From a checkpoint of a small rotation predictor.
Data: trained on rendered landscapes of hills, water and sky, 16.3 epochs.
Rows from expert 8 of block 5, named by matrix and row number. Rows with one number belong to one neuron. Each number is 128 + 24 x the weight over its row's rms, rounded and kept within 0 to 255. All counts start at 0. After the name is the row's rms in percent of the matrix's.
# up: expert up (model.blocks.5.mlp.up, 16x256x256), inputs 0-127
# down: expert down (model.blocks.5.mlp.down, 16x256x256, transposed), outputs 0-127
up.56 008 [104 158 186 149 104 126  97 154 116 133  98 131 129 146 129 119 120  97 123 113 128 136  88 123 168 143 119  99 131 114 101 161 142 137  96 146 100 150 183  81 141 117 117 116 177 115 112 119 143 104 110 137 121 111 123  93 144 114 104 127 146 116 144 130  92 125 134  98 129 132 135 115 146 145 110 129 145 110 108 145 190 132  68  99 112 112 133 115 129 109 101 130 135 144 113  88  41 140  87 113 159  69  83 136 140 163 126 128 142 129 127 132 140 102 142 132 103 156 107 206 134 145 114 122 144 147 168 143]
down.56 012 [159 132 140 120 160 140 141 128 105 135 124 148 136 125 116 175 128 148 146 133 151  83  66 133 125 105 179 117 124 122 170  99 113 169 156  71 158 112 104 139 161 153 114 135  98 128 158 132 112 118 183 160 138  98 119 145 129 144 145 140 129 122 116 167 163 148 126 112 128  78 128 113 123 102 139 115  83  94 152 120 106 136 132 135 128 115 121 149 168 104 135 122 123 120 102 126 161 154 135 139 130 159 186 111 125 167  89 101 130 149 100 113 105 161 119 153 158 110 174  54 131 127 150 122 136 109 108 116]
up.57 013 [142 147  61 113 112 119 123 123 139 106 136 136 140  88 118 133 128 107 120 118 130 123 129 143  71 133 111 169 138 112 132 111 158 116  99 112 112 104 132 141 129 124 128 150 136  89 104 136  92 167 125 113 123 127  72 148 124 135 165 154 115 123 164 134  55  80 143 115 137 133 125 140  87 181 125 133 127 131 150 125 157 128 159  51 132 158 124 107 112 180 170 117 130 136 131 131  94 139 122 140 125 143 112 132  50  83 170 146 120 153 112 118 155 142 129 122 183 123 120  97 119 105 123 119 126 129 118 168]
down.57 019 [129  95  82 147 170 110 130 147 124 109 132 115  99 145 156 121 120 181 128 164 151 122 117 136 165 101 152  75 102 159 133 110 105 120 160 163 182 126 132 110 139 161 122 110  92  95 143 121 138 119 149 158 142 137 139 122 104 135 119 103 109 116  99 123 157 154 135 152 109 121 156 125 157  81 148 109 187 141  64 116 136 135 121 198 139 119 132 154 130 117  98 127 130 117 130 151 135 123 111 121 107 130  76 133 174 157 124 113 120 114 138 146 115 116 123 120 125 153  40 146 129 150 133 157 131 133 128 107]
up.59 139 [126  94 156 138 143 125 123 116 133 104  73 127 113  90 156 147 131  80 129 134 127 121 127  20 108 132 195  98 116 142 142 140 132  76 162 135 139 134 173 111 127 133 135 115 120 148 109 144 115 156 135 150 155 141 136  92 134 109  78 106 123 126 130 119  94 122 144 115 130 131 144 127 118  91 142 111 144 148 170 126 133 127 146 129 120 124 124 164 116 170  71 134 121 118 131 120 255 122 105 113 139 151 133 126 120 127 211 130 131  79 121 148 127 146 122 122  84 117 148 138 115 109 144 136 132 129 152 137]
down.59 139 [133 146  95 113  96 113 117 145 131 135 154 130 147 152  92 147 115 169 123  95 115 150 139 212 111 131  12 129 144 106 108 117 108 166 110  94 112 123 110 145 129 103 112 150 157 127 113 112 132 128 122  87 102 102 111 155 120 124 173 171 124 153  99 139 137 136 121 127 127 167 108 143 154 149 104 174 103 131  92 130 120 137 122  99 150 153 138 104 138  74 192 141 137 147 141 139  62 136 118 157 124 111 146 137 133 118  99 132 134 150 137 109 136 121 122 160 140 168 103 104 137 130 107 127  96 115  76  99]
up.60 011 [155 128 171 131 141 130 139 112 122 167 142 143 124 137 148  55 126 137 153 136 166 111 119 124 102 169 148 165 102 131 128 110 173 112 165  83 158 138 167 145 145 129 143 111 116 153 167 150 160 131 139 137 149 149 109 127 141 162 111 105 170 129  87 110 177  79 117 117 142 147 131 127 137 121 148  91 151 137 105 137  94 137 140 104 128 124 123 151 111 199 123 120 123 120 136 127 104 122 132 153 143 142 150 111 146 147 146 136 148 153 120  92  80 132 133 129 184 124 104  53 134 135 134 124 138 114 124 134]
down.60 019 [134 129  74 120 108 118 122 129 134 116 165 108 142 128 117 155 139  94 116 116 104 146 183 150 163 110  88 114 159 114 139 140 117 136  78 147 121 140 129 147 127  98 131 146 149 113 122 124 113 134 103 122 118 114 127 113 122 111 173 127  72 127 150 152 109 155 116 133 104 124 133 138 110 171 133 166 128 124 139 121 130 124 174 145 115 128 126 111 159  96  71 132 141 133 132 145 176 136 180 138 149 114  32 135 129 111 140 132 113 112 164 132 170 121 116  99 106 141 157 176 137 128 123 135 150 116 136 120]
up.61 011 [136 179  77 117 133 130 156 126 121  69 110 131 126  99 114 155 126 174 120 124 143 127 130 136 148 121 112 118 118 133 130 122  94 117 138 129 123 143  75 121 129 136 120 123 112   0 108 107 102 152 120 127 132 123 170 156 129  89 142 132 119 129 140 132 120 226 141 134 129 124 119 135 128  88 117 126 137 133 144 122 105 132 121 131 116 116 127 148 144 116 139 118 140 111 114 157 162 117  99 130 153  86 110 127 134 116 112  77  95 105 137 131 141 141 131 129 141 121 133 115  98  99 135 131 127 127 127 119]
down.61 012 [128 108 137 107 129 108 130 130 146 113 123 123 106 122 151  40 140 106 114 129 107 128 100 124 114 162 135 138 127 143  88 134 153 120 123 121 116 123 141 133 116 121 136 137 144 174 124 124 113 132 124  97 157 135  97 141 130 139 120 126 134 143 129 118 136 106 128 126 136 170 127 127 113 157 130 142 124 139 113 118 145 134 136 131 152 136 146 107 117 162 124 129 110 148 142 115 124 143 137 125 103 158 147 129 113 116 157 143 141 127 128 131 131 135 117 107 128 129   0 132 125 120 136 134 123 127 127 173]
up.62 005 [ 99 184 144 140 105 147  66 137 144 159 148 132 147 144 111 130 106 116 110 120 151 157 115 154 172 119  94 114 140 107 105 131 139 140  67 125  91 119 181  92 138 134 126 131 152  59 112 122 151 127  87 105  63 152 171  75 145 135 107 153 132 133 156 145 109  96 114 131 123 137 100 127 108 110 138 127 141 103 102 119 171 133 129 114 103 117 128 117 115  79  92  99 128 129 114  97 118 123  91 131 184  80  51 133 133 152 165 115 128 135 152 120 163 132 129 135 160 148 128 175 146 122 114 117 128 136 108  93]
down.62 009 [154  89 108 112 138 107 162 132 108 115 118  91 106 125 142 139 146 150 135 138 101  75 116  99  83 128 170 130  82 139 127 123 136 143 162  97 178 134  88 138 128 107 111 133  70 147 159 150 118 117 214 165 197  95 102 184 112 133 146 110 125 125 115 122 149 150 146 128 156 100 127 118 152 115 114 126 116 128 145 137  96 114 125 146 156 122 115 144 153 141 166 140 140 119 143 148 124 161 157 120  94 176 220 120 125 134  82 129 124 136 125 125  89 147 137 108 132 117 117  77 121 142 145 142 128  93 150 182]
up.63 008 [ 97 155 237 146 126 129 112 123 127 128  63 135 118 153 132 128 126 108 127 147 135 135 112 103 152 136 145 101 121 136 112 139 134 101 126 144 127 144 171  80 128 128 142 107 137  60 107 121 146 127 122 149 127 130 139 119 127 115  78 119 132 115 147 130 107 119 145  97 136 129 137 117 161 123 117 100 145 132 110 134 149 134  68 130 125 108 121 167 137 117  91 136 125 125 116 121  80 120 121 107 162  82 110 124 195 180 109 130 126 100 124 141  98 116 132 141 108 127  99 175 122 130 122 125 146 147 180 116]
down.63 011 [150 149 134 100 143 145 130 122 117 139 149 148 168 145 118 128 139 132 139  76 142 100  62 149 126 100 118 130 134 114 153 112 116 188 120  50 138 112  94 156 153 133  96 141 118 154 164 125 113  93 161 135 143  99 138 139 129 132 164 150 116 137 130 175 142 163 109 133 129  88 126 131 126 147 122 143  47  88 129 122 104 140 152 124 138 135 115 116 171  98 122 111 123 124 112 140 141 158 145 146 113 164 163 117 118 143 107 132 142 150 121  95 104 153 143 124 127 123 141  86 126 131 134 110 129  94  88 141]
up.65 083 [107 147 182 152 137 128 116 129 123 117  58 128 112 145 132 123 133  86 120 137 119 139 124  79 133 131 160  91 125 138 121 158 154  56 147 139 131 155 167  87 127 128 139 111 127  68 107 132 130 145 129 152 126 133 142 100 138 119  85 103 144 128 133 119  95 137 150 106 119 131 145 124 158 106 129 115 156 147 143 132 130 128 100 138 119 123 123 180 120 120  94 139 127 118 132 131 139 122 129 110 148 112 138 127 175 169 156 108 112  88 124 143 131 122 126 129  97 125 121 181 114 164 132 131 129 131 177 116]
down.65 099 [149 155 134 112 112 124 118 133 135 137 140 142 185 143 112 187 120 158 141  57 150 122  89 170 123  97  89 134 142 101 145 116 114 197 116  53 122 112 103 155 135 118  87 148 138 142 149 116 116 105 143 106 120 101 126 145 120 136 163 173 104 144 130 172 144 142 115 134 142 112 115 129 114 136 112 167  52 100 116 130 117 144 136 124 149 133 128 100 155  99 154 122 126 142 121 128 123 150 119 149 123 140 145 127 115 116  82 142 141 157 129  96 113 132 140 129 126 134 154  78 132 114 124 123 110  90  64 147]
up.66 060 [131 151  73 127 115 127 155 116 129  45 126 128 124 102 114 144 125 153 109 128 132 123 131 146  99 121 125 158 122 129 141 119 106 106 116 129 109 105 104 101 124 135 127 122 110  23 117 109  79 179 126 118 147 122 156 167 121 110 102 139 114 124 138 128  70 207 141 148 133 128 103 136  98 139 120 117 135 149 124 119 131 128 142  94 119 109 130 140 128 149 161 117 139 121 118 154 140 122  93 128 155 139 124 125 104  76 148 100 109 125 128 133 116 148 126 125 184 116 112 106  79 103 135 113 126 126 118 137]
down.66 090 [138 104 118 121 147 107 137 131 124 109 124 115  96 112 143  53 136 163 123 152 131 140 119 125 135 142 125 111  97 136 106 115 137 124 149 123 133 136 129 150 126 130 133 139 120 134 117 127 135 143 139 112 142 130  96 133 122 141 149 127 107 125 120 121 140 134 130 126 129 157 156 132 132 135 141 118 145 147  87 115 133 139 134 163 149 131 139 133 137 151 112 122 132 137 134 135 133 142 135 123  98 133 106 137 161 138 118 126 123 122 136 141 136 132 107 116 136 143   0 126 132 135 131 157 128 123 137 156]
up.67 011 [101 158 188 155 126 134  90 143 146 121  82 138 116 151 132  80 120  86 112 135 117 139 100 143 172 124 140  95 125 123 135 133 138 146 117 135 134 151 166  69 121 132 134 128 167 116 116 111 133 113 126 145  93 124 155 124 124 123  80 144 150 122 134 126  93 111 143 110 131 125 141 114 143 150 133 120 131 137 106 138 188 139  22 108 125 118 127 126 128 123 109 121 123 108 120 111  62 111  71 115 161  83 117 136 164 151 111 124 134 136  96 127 112  96 131 140 111 147 124 189 123 126 112 117 138 154 135 161]
down.67 018 [152 140 149 101 146 109 149 103  95 136 158 168 148 128 119 168 137 168 135 140 209 103  97 133 122 127 117 141 113 121 168 134 109 145 148  83 138 116 108 160 161 127 108 120  97 108 129 142 118  93 162 144 176  87 112 138 139 117 177 126  93 121 117 173 140 167 107 122 156  85 114 112 128 114 112  89  94  94 133 125  93 132 154 130 149 114 110 148 153  92 117 121 130 113  96 161 150 169 158 147 123 140 158 112 143 159 104 127 114 137 137 116  92 158 151 140 145 108 186  66 114 136 142 126 134 112 127  94]
up.68 446 [115 236  81 110 118 127 129 139 137 143 158 129 122 143 112 135 129 140 148 126 128 138 129 138 135 122  76 179 145 129 148 137 128 145 137 131 112 131 194 165 129 122 130 132 135  63 137 128 165 134 120 110 116 115 119  94 123  76 124 126 118 127 142 127  79 184 123 141 149 133 127 124 129 148  93 141 124 147 178 129 118 128 114  75 132 125 127 111 115  51 101 131 139 129 131 139  50 120 113 132 161  37 120 130  78 116  19 148 111 148 175 124 111 121 128 126  98 126 135  84 140 137 114 130 119 129 123 134]
down.68 342 [123 138 116 123 130 127 135 122 120 107 114 138  90 126 106 255 123 116 129 162 136 107 129 116 124 150 150 121 137 158  93 118 133  95 145 166 125 123 139  99 108 136 150 124 134 123 129 137 106 128 112  93 149 129 159 151 129 121 107  94 122 117 141  95 143 133 126 133 150 150 117 116 137 115 148 147 154 147 129 118 115 131 106 149 122 107 117 141  88 138 115 119 118 106 141 116 142  97 113 116 116 158 154 122 122 121 168 116 140 131 133 140 121 130 106 116 120 119 255 117 112 122 138 136  81 148 155 171]
up.69 011 [115 161 197 136 144 117 150 123 118 110  62 133 130 146 134 126 126 126 117 134 116 142 114 102 157 119 147 109 105 131 108 142 116  67 135 134 139 169 126 102 131 120 137 116 126  29  90 124 107 132 117 149 146 125 112 140 123  80 120 106 117 128 128 128 111 177 156  91 125 116 147 138 187  94 108 111 147 147 118 122 109 131  62 153 139 108 122 155 146 128 114 142 143 135 129 152  99 124 142 104 124  83 126 137 191 143  79  96 101  69 142 147 113 105 133 141 109 127 105 165  91 139 137 131 141 134 154 114]
down.69 015 [131 136 130 108 140 150 109 128 152 166 144 148 173 129 127  58 121 126 126  90 153 101  53 137 142 116 132 123 139 108 139 119 131 191 117  58 128  95 124 132 146 139 100 137 144 163 168 113 119  95 150 116 116 112 147 119 123 159 124 166 133 142 134 172 155 123 116 138 111 122 118 121  82 135 136 137  63  88 112 125 123 159 154 132 127 132 141  98 158 123  93 111 119 127 112 103 152 150 119 136 138 160 119 126  93 132 155 137 143 163 108  91 124 142 144 114 120 115  28 107 145 125 138 112 132 109  88 161]
up.71 008 [109 189 202 149 135 157 113 157 138 158  59 125 115 144 106 107 125 103 116 137 128 121 104 158 176 116 144  87 129 129 115 109 134 147 117 135 129 143 157  81 122 129 134 108 143 116 135 124 149  96 114 154 118 126 151 126 131 146  91 121 155 125 146 116 135 117 146  89 127 121 151 116 163 157 133 132 128 119  96 151 184 139  28 127 128 127 140 128 132 138 131 127 111 120 124 102  31 126  99 104 140  94 172 123 171 179  89 131 153 125  96 130 101 121 144 142 108 132 108 193 129 130 121 127 136 149 141 148]
down.71 012 [138 126 161 103 120 104 128 118 116 124 155 165 165 124 146 128 141 138 136 102 184 144  59 108 110 140 111 156 125 119 166 158 124 149 114  72 114 129 111 174 153 110 101 125 111 128 126 135 123 114 125 150 146 117 111 119 151 110 154 134  98 111 136 177 125 166 111 119 137  98 111 119 102 133 124  74  87  96 186 114  99 137 176 115 123 122 107 131 149  97 109 123 132 131  97 173 179 166 167 151 142 129 108 131  99 131 113 151  97 139 132 128 126 141 131 130 145 108 227  89 134 126 137  85 121  99 128  89]
up.72 054 [129 141  70 126 123 129 156 118 132  38 124 128 129 103 108 143 126 167 112 124 141 126 131 141 104 117 121 147 124 129 144 126 112 117 122 131 112  93 102  86 128 136 128 122 111  18 116 102  89 174 122 115 150 131 164 157 124 106  86 143 116 126 127 131  89 202 141 147 136 125 102 129 105 117 124 118 135 147 128 118 124 127 145 107 123 110 128 142 127 135 159 116 134 118 115 157 148 123  87 127 152 139 121 126 113  86 140 100 103 137 134 135 118 148 127 126 179 114 113 110  84 110 127 121 125 126 109 139]
down.72 080 [142 109 123 119 137 105 138 128 120 102 118 121  82 104 146  59 143 148 119 160 116 129 125 123 131 155 124 121  99 135 102 114 139 116 143 127 127 148 133 161 120 122 138 146 126 139 108 131 126 146 145 113 142 121  87 147 118 132 160 120 113 129 126 113 126 136 131 123 132 166 152 136 129 149 130 121 141 148  81 116 133 134 136 147 144 133 145 130 133 159 118 129 132 137 138 125 132 145 134 126 103 131 121 136 152 134 119 125 123 113 130 137 138 136 104 117 133 142   0 122 129 127 134 156 125 124 143 157]
up.73 059 [127 139  69 123 119 127 155 112 128  51 123 129 127 101 107 141 128 161 112 127 137 122 132 141 115 119 122 153 124 126 139 127 114 118 119 128 110  97 101  90 127 137 127 123 113   9 109 103  89 168 120 119 141 127 165 169 123 110 104 142 116 123 129 130  97 213 144 145 134 128  93 131 105 113 122 117 137 144 116 120 123 127 133 108 120 111 128 143 132 132 161 119 138 117 112 160 147 125  87 125 155 134 120 128 111  85 140  96  95 130 132 130 122 145 128 127 181 116 108 111  81 107 128 112 124 126 113 130]
down.73 091 [143 112 124 119 147 105 137 127 123 102 118 115  90 101 148  56 137 147 120 155 122 132 115 118 129 153 130 119  97 140  96 118 139 120 149 126 131 145 138 155 123 126 139 144 120 147 113 130 124 141 145 110 147 124  95 139 122 133 151 118 112 129 124 118 131 132 129 123 129 162 153 133 125 145 133 122 138 143  90 116 133 137 140 147 149 131 141 131 135 166 113 124 128 136 136 125 134 140 132 126 101 138 120 133 151 135 130 126 130 116 130 144 135 137 106 109 128 136   0 123 131 133 139 153 129 121 143 167]
up.75 036 [ 92 149 147 137 112 133 116 134 120 115  58 131 131 148 103 138 124 101 112 126 132 140 115 114 200 123 148  87 133 127 120 162 145 127 114 134 110 145 155  53 129 142 129 109 141   0 112 114 120 131 116 146 118 138 174 141 131 107 101 132 136 125 143 126 132 165 156 113 119 122 105 125 142  88 118 114 146 121 133 124 140 134  42 147 105 112 128 158 132  92  80 124 139 115 108 106 123 120 111 107 176  75  65 133 168 167 130  86  95 106 122 125 134 123 129 135 119 124 133 181 116 131 125 135 135 135 151 124]
down.75 044 [155 152 165  93 153 118 135 110 122 130 144 134 138 126 126 123 142 155 139 105 128 111  67 140  85 125 106 154 107 132 128 109 123 162 141  79 134 125 110 178 146 112 116 139 105 166 132 131 117 106 191 111 151  98 116 153 127 128 152 130 122 138 131 147 124 149 120 117 148 127 115 118 145 142 126 143  71 108 118 138 103 143 146 116 164 140 107 124 147 130 157 129 122 142 140 156 104 159 131 135  91 165 219 120 129 129  85 142 137 144 129 117 106 156 139 123 127 118   0  78 118 117 136 114 125  89 104 164]
up.76 035 [131 156  65 122 124 127 157 115 132  39 115 128 126  98 107 145 126 159 113 126 137 127 132 136 105 117 120 147 124 132 142 127 106 112 126 132 115 104  99  89 126 134 127 123 113   5 111 107  82 175 125 118 152 129 160 158 129  95  96 142 116 123 132 127  90 206 141 146 138 126 106 131 105 117 125 120 137 149 141 121 122 129 143 104 124 111 125 142 130 136 152 117 132 117 117 153 141 122  90 127 151 134 120 126 108  90 149  96 104 123 130 138 126 143 127 125 165 114 118 112  85 101 133 125 126 127 119 142]
down.76 046 [140 107 122 122 137 108 137 133 123 109 126 120  90 112 145  54 137 155 119 153 125 131 121 131 135 147 122 117 100 131 100 114 140 121 139 122 126 144 133 157 125 121 134 148 129 141 117 127 129 141 139 107 139 120  90 139 118 140 158 123 116 133 122 118 132 136 131 127 127 168 153 135 131 146 134 130 137 146  82 115 135 138 136 155 145 134 147 128 137 148 117 128 133 136 136 126 134 145 136 126 101 136 115 137 155 132 117 126 125 119 133 131 139 136 103 113 131 145   0 123 133 131 130 155 123 120 136 154]
up.77 048 [125 147  73 117 122 128 154 115 131  34 124 129 127 102 109 141 125 152 110 125 136 122 127 132 108 119 121 159 122 130 143 140 126 107 127 131 112  98 116  84 124 136 126 122 114  21 107 107  79 164 123 118 152 132 158 163 121 100  89 145 113 122 117 127  93 215 144 142 139 125  96 125 104 114 122 119 138 145 121 120 119 131 134 102 124 108 127 144 127 122 158 118 136 115 112 156 140 124  84 126 158 138 113 124 113  92 152  89  96 129 131 136 115 144 125 126 163 113 113 118  84 109 133 121 124 124 118 142]
down.77 073 [144 114 123 119 141 119 141 132 122 107 122 119  93 109 140  75 139 150 118 148 131 131 121 132 137 141 116 118 105 132 103 109 133 128 145 124 129 145 133 164 126 121 136 145 125 132 118 126 129 144 147 110 139 104  90 148 118 133 167 124 114 129 129 123 130 141 128 128 128 162 150 140 133 148 133 119 132 144  82 117 131 133 140 161 142 135 144 127 139 155 113 127 132 139 133 123 132 142 133 127  97 132 118 138 148 134 120 125 127 118 136 135 143 134 113 115 133 147   0 120 129 124 134 160 129 127 138 156]
up.78 045 [132 150  55 127 117 129 148 119 129  54 125 127 128  93 107 140 125 163 114 126 133 124 133 155 100 115 120 140 126 126 142 111 102 123 117 123 112  95  99  97 125 135 127 125 115  16 127 103  93 183 125 115 142 123 156 164 123 116 102 144 124 128 135 132  83 188 138 147 130 129  98 135  94 129 125 121 129 147 129 119 137 127 149  95 120 119 130 135 124 149 161 117 133 119 118 148 145 120  85 131 152 137 127 127  96  81 144 107 112 138 119 129 122 152 127 128 188 120 116  97  90 105 129 120 126 126 107 134]
down.78 063 [140  99 124 123 150  84 139 128 121 103 121 118  88 114 145  55 147 156 127 168 118 139 128 115 123 155 132 116  95 143 100 123 138 101 144 135 134 141 128 147 120 123 141 140 116 137 110 132 129 144 139 118 152 136  88 133 126 136 146 110 105 123 121 107 130 133 133 119 133 166 154 130 132 135 138 121 159 152  91 115 133 137 134 153 153 131 135 138 125 151 115 126 131 134 139 142 138 142 143 119 102 131 107 135 170 130 116 127 119 112 135 153 130 135  97 114 129 139   0 134 126 132 131 154 127 120 155 153]
up.80 070 [131 154  98 131 135 126 164 122 124  28 117 126 122 112 115 146 130 156 109 129 131 124 129 136 111 121 119 162 119 130 144 130 107  87 131 131 121 117 105  89 127 131 129 119 110  26 100 110  71 173 122 117 156 126 160 169 119  94  90 129 110 125 127 127  87 218 144 147 137 126 117 133 116 117 116 111 145 156 130 117 120 126 133 115 122  99 126 150 130 142 146 121 142 122 123 163 140 121  96 124 155 135 116 127 127  92 144  93 101 105 142 147 112 140 126 121 158 119 111 122  77  96 140 119 122 126 129 141]
down.80 100 [137 107 122 118 130 131 132 133 123 121 125 133 109 108 136  48 133 149 121 137 134 127 101 131 142 141 130 107 105 120 108 110 148 145 135 107 118 136 122 154 128 129 126 149 137 144 124 121 130 138 142 107 133 117  99 141 124 150 155 147 121 131 127 130 143 116 133 127 123 160 148 134 122 147 135 139 115 133  87 115 133 144 136 156 139 139 149 123 146 145 120 120 130 136 130 114 140 151 133 125 102 138 123 136 152 136 124 127 124 126 117 119 141 136 108 125 138 138   0 124 137 137 127 158 129 124 120 158]
up.81 181 [145 155   8 145 110 126 117 142 131 130 159 129 127 124 152 132 130 135 128 127 113 137 136  97 142 135  65 161 139 128 157 141 140 154 145 130 140 139 235 171 126 119 130 136 135 189 136 142 156 122 126 112 119 125 114 113 122 114 155 119 107 127 126 128 123 131 108 116 129 135 147 125 110 145 118 151 129 144 132 124 152 127 141 120 140 120 128 110 101 166  84 135 133 132 145 133  87 121 130 129 131 118  20 129  57  99 193 147 126 139 177 138 147 104 124 117  83 146 142 157 133 179 128 145 116 127 128 168]
down.81 205 [115 159 177 114 135 139 134 130 116 121 118 173  91 152  97 217 121 140 145 153 179  97  36 176 104 149 172 111 108 143 143  97 117 100 141 111 110 122  96 106 128 147 135 118 113  91 138 131 116 137 135 125 135 128 114 153 127 132 124 122 157 123 107  95 130  98 140 129 154 124 114 122 174  99 127 112 151 139 110 133 113 147  80 116 111 131 119 153 131  71 164 121 130 127 128 104 114 132 105 129 124 124 171 131 170 147  83 107 139 140  91 111 114 142 135 177 164 107 155  90 121 108 114 131 132 162 133  97]
up.82 168 [ 94 200 150 145 113 131 115 135 120 175 133 129 121 229  81 145 128  74 124 130 125 130 131 193 166 122 128 111 139 127 130 153 155 131  93 132 113 139 118  75 128 134 131 128 135  78 144 120 144  88 124 119  98 123 186 134 135 149 144 127 145 128 150 119 158  99 137 131 122 130 108 121 148 129 131 141 130 131 155 130 134 130  74 175 110 127 130 122 110  56 126 123 137 130 127 118  52 122 121 125 144  89 144 129 161 149 156  95 124 157 115 117 176 110 127 132 133 132 139 184 138 151 123 119 121 132 136 122]
down.82 161 [145 103 148  96 136 113 138 107 134 121 122 120 125 117 153 238 130 146 138 113 152 123  79  67  96 143 137 159  89 145 132 130  99 146 133  99 146 132 132 186 130 126 121 126 101 156 110 136 124 123 151 133 167 108 147 151 129 103 125 118 114 121 138 147 109 136 127 121 162 132 108 127 119 117 121 102 104 121 122 122 100 139 147  86 138 135 124 136 126 167 124 136 122 121 117 161 109 147 130 143 116 135 174 124  62 100 129 163 124 111 148 142 111 145 133 117 112 111 255  83 115 128 129  90  95  91 127 138]
up.84 030 [133 166  64 120 132 128 160 120 127  46 100 130 124  93 106 147 129 167 117 130 136 123 130 137 121 118 124 134 124 131 135 124 106 121 135 130 118 120  82 101 126 135 128 123 113   0 104 110  85 171 124 122 154 127 163 167 126  86 113 139 116 127 132 127 104 212 147 139 134 126 116 132 114 106 120 118 136 145 145 122 114 128 130 111 119 115 128 145 138 132 151 117 135 119 116 150 138 124  90 126 150 117 123 126 112 102 135  83  97 112 130 138 139 141 126 129 147 115 120 112  87  93 135 129 126 126 122 138]
down.84 034 [140 107 132 116 132 112 132 130 132 118 134 124  99 118 148  38 132 141 120 141 119 138 106 129 134 145 122 122 107 135  85 126 147 118 130 124 117 126 137 148 127 121 138 147 131 157 123 123 125 133 129  95 136 124  96 135 122 145 140 122 125 133 125 115 142 131 125 127 129 173 139 132 119 150 137 136 137 138  84 120 138 141 143 153 151 135 145 122 125 147 111 124 124 137 140 130 142 147 139 125 101 153 119 135 152 129 129 136 133 125 134 127 135 133 104 111 134 142   0 124 134 131 135 138 123 114 137 161]
up.85 015 [113  89 139 122 126 108 124 107 103 112 109 129 135 167 145 106 142  91 128 143 114 155 129 104 117 143 124 120 120 135 125 171 153  96  94 136 125 141 148 131 122 115 138 124 123  71  89 139 124 158 121 162 123 146  94 124 148 111 151 122 122 112 142 123 132  94 143  87 110 134 118 142 146 140 158  84 166 135 147 108 116 133 174 134 123 124 125 141 117 150 122 147 111 129 137 173 178 152 208 123 139  98  86 126 184 143 193 135 107 106 172 137 202 122 109 136 155 130 110 192 139 153 132 118 139 131 161 106]
down.85 020 [140 157 119 133 145 164 109 127 145 145 102 116 136 129  88 144 109 138 117 115 110  79 151 143 154  85 188 101 131 121 130 113 109 161 159 115 160 114 118 110 122 155 118 121 102 144 184 109 126 106 212 160 114 118 141 143 127 164 142 140 131 143 109 136 161 135 134 142 105 125 124 139 109 125 105 203  90 110  91 140 133 127 120 118 133 150 138 112 121 127 128 136 135 129 131  85 138 139  82 133 136 168 146 125 110 127 102 116 145 149  80 109 119 141 150 146  99 129 130  89 141 137 145 142 108  95  81 143]
up.86 042 [129 153  64 125 122 128 156 118 131  40 121 127 125  98 111 141 126 166 113 126 137 122 132 146 102 118 121 144 126 127 144 116 103 113 122 128 114  99 100  95 126 136 130 123 114  14 119 104  85 181 126 116 146 124 162 159 124 106  94 141 120 126 136 130  83 196 144 147 134 127 106 132 103 123 126 120 133 150 137 119 129 129 151 100 123 114 126 139 130 144 155 118 132 121 120 153 143 122  88 128 152 139 124 126 104  83 142 102 110 128 129 139 123 148 128 126 172 118 116 106  86  99 132 122 125 125 112 139]
down.86 057 [136  99 123 124 138  97 134 133 121 107 123 118  90 113 148  54 142 157 122 157 119 138 117 125 132 150 128 115  97 137  97 117 139 114 139 125 132 142 130 152 123 123 134 149 126 138 112 131 132 145 137 110 146 129  87 139 120 138 154 119 109 128 120 112 133 132 130 124 129 164 155 134 130 141 136 122 147 150  84 115 137 139 133 153 150 131 144 132 133 148 117 125 130 135 138 129 136 145 139 124 101 133 111 137 163 135 120 126 123 117 134 139 135 132  99 117 136 142   0 128 132 133 127 159 126 120 144 151]
up.87 313 [128 109 104 127 138 128 101 111 124 126 140 129 121 150 106 143 130  77 132 127 121 137 124 166 133 126  99  94 132 129 140 187 116 124 148 132 136 140 171 135 125 125 133 132 121 160 107 123 155 100 140 131  86 124 141 100 138 119 154 118 127 129 118 119 118 193 126  93 125 135 122 126 136 157 134 136 127 149 132 128 129 131 169 141 134 145 128 127 104 109 153 138 134 128 140 156 211 124 125 122 127 132 166 126 164 121 177 143 111 132 139 137 154 126 125 126  86 129 146 162 105 171 130 117 120 126 131 122]
down.87 361 [127 131 150 131  80 123 123 135 128 132 117 151 144 143 112 199 117 124 136  97 126 127  49 136 107 170 151 146 148 141 101 120 127 143 116  83 107 122 114 118 107 127 125 137 161 119 137 132 117 143  83 112 159 140 116 146 128 133 105 159 140 128 110 113 134  43 128 138 122 159 116 126 124 111 126 136 125 149 164 113 119 151 115 115  99 115 137 114  96 105 167 132 125 124 129 112  93 118 111 152 139  93 100 127  69  89 116 123 141 143 107 126 132 119 109 160 154 130 238 114 143 115 128 122  85 158 108 122]
up.89 009 [128 175 198 152 129 144 131 125 130 174  72 134 108 143 114 105 131  99 136 130 148 108 116 143 162 117 163  93 122 130 130  92 153 142 122 131 123 147 149  98 128 139 140 108 131 152 147 136 168 100 116 145 112 128 163 146 138 146  88 103 169 127 129 116 134 141 143 107 142 114 143 106 164 165 114 109 134 132  96 143 147 130  61 108 123 141 138 145 128 182 155 126 130 120 127 105  15 119 106 116 126 125 209 104 175 164  80 134 134 146  94 117  89 117 144 139 124 116 107 132 123 141 130  95 144 142 123 123]
down.89 014 [132 128 143 106 124 109 118 126 126 121 157 142 157 120 141 176 135 123 130 102 158 162  83 126 118 148  87 149 153 123 153 161 117 146  98  88 106 135 133 171 148  98 116 130 129 124 124 141 108 127 110 141 140 120  91 112 139 110 163 131  75 118 129 174 125 133 105 135 123 103 122 127 107 151 123  93 109 101 202 113 106 144 176 114 117 101 112 118 142  85  91 115 132 125  95 169 184 156 175 138 140 117  45 127  80 126 133 142 102 131 137 136 145 126 119 114 128 118 255 123 145 127 138 106 135 105 141 105]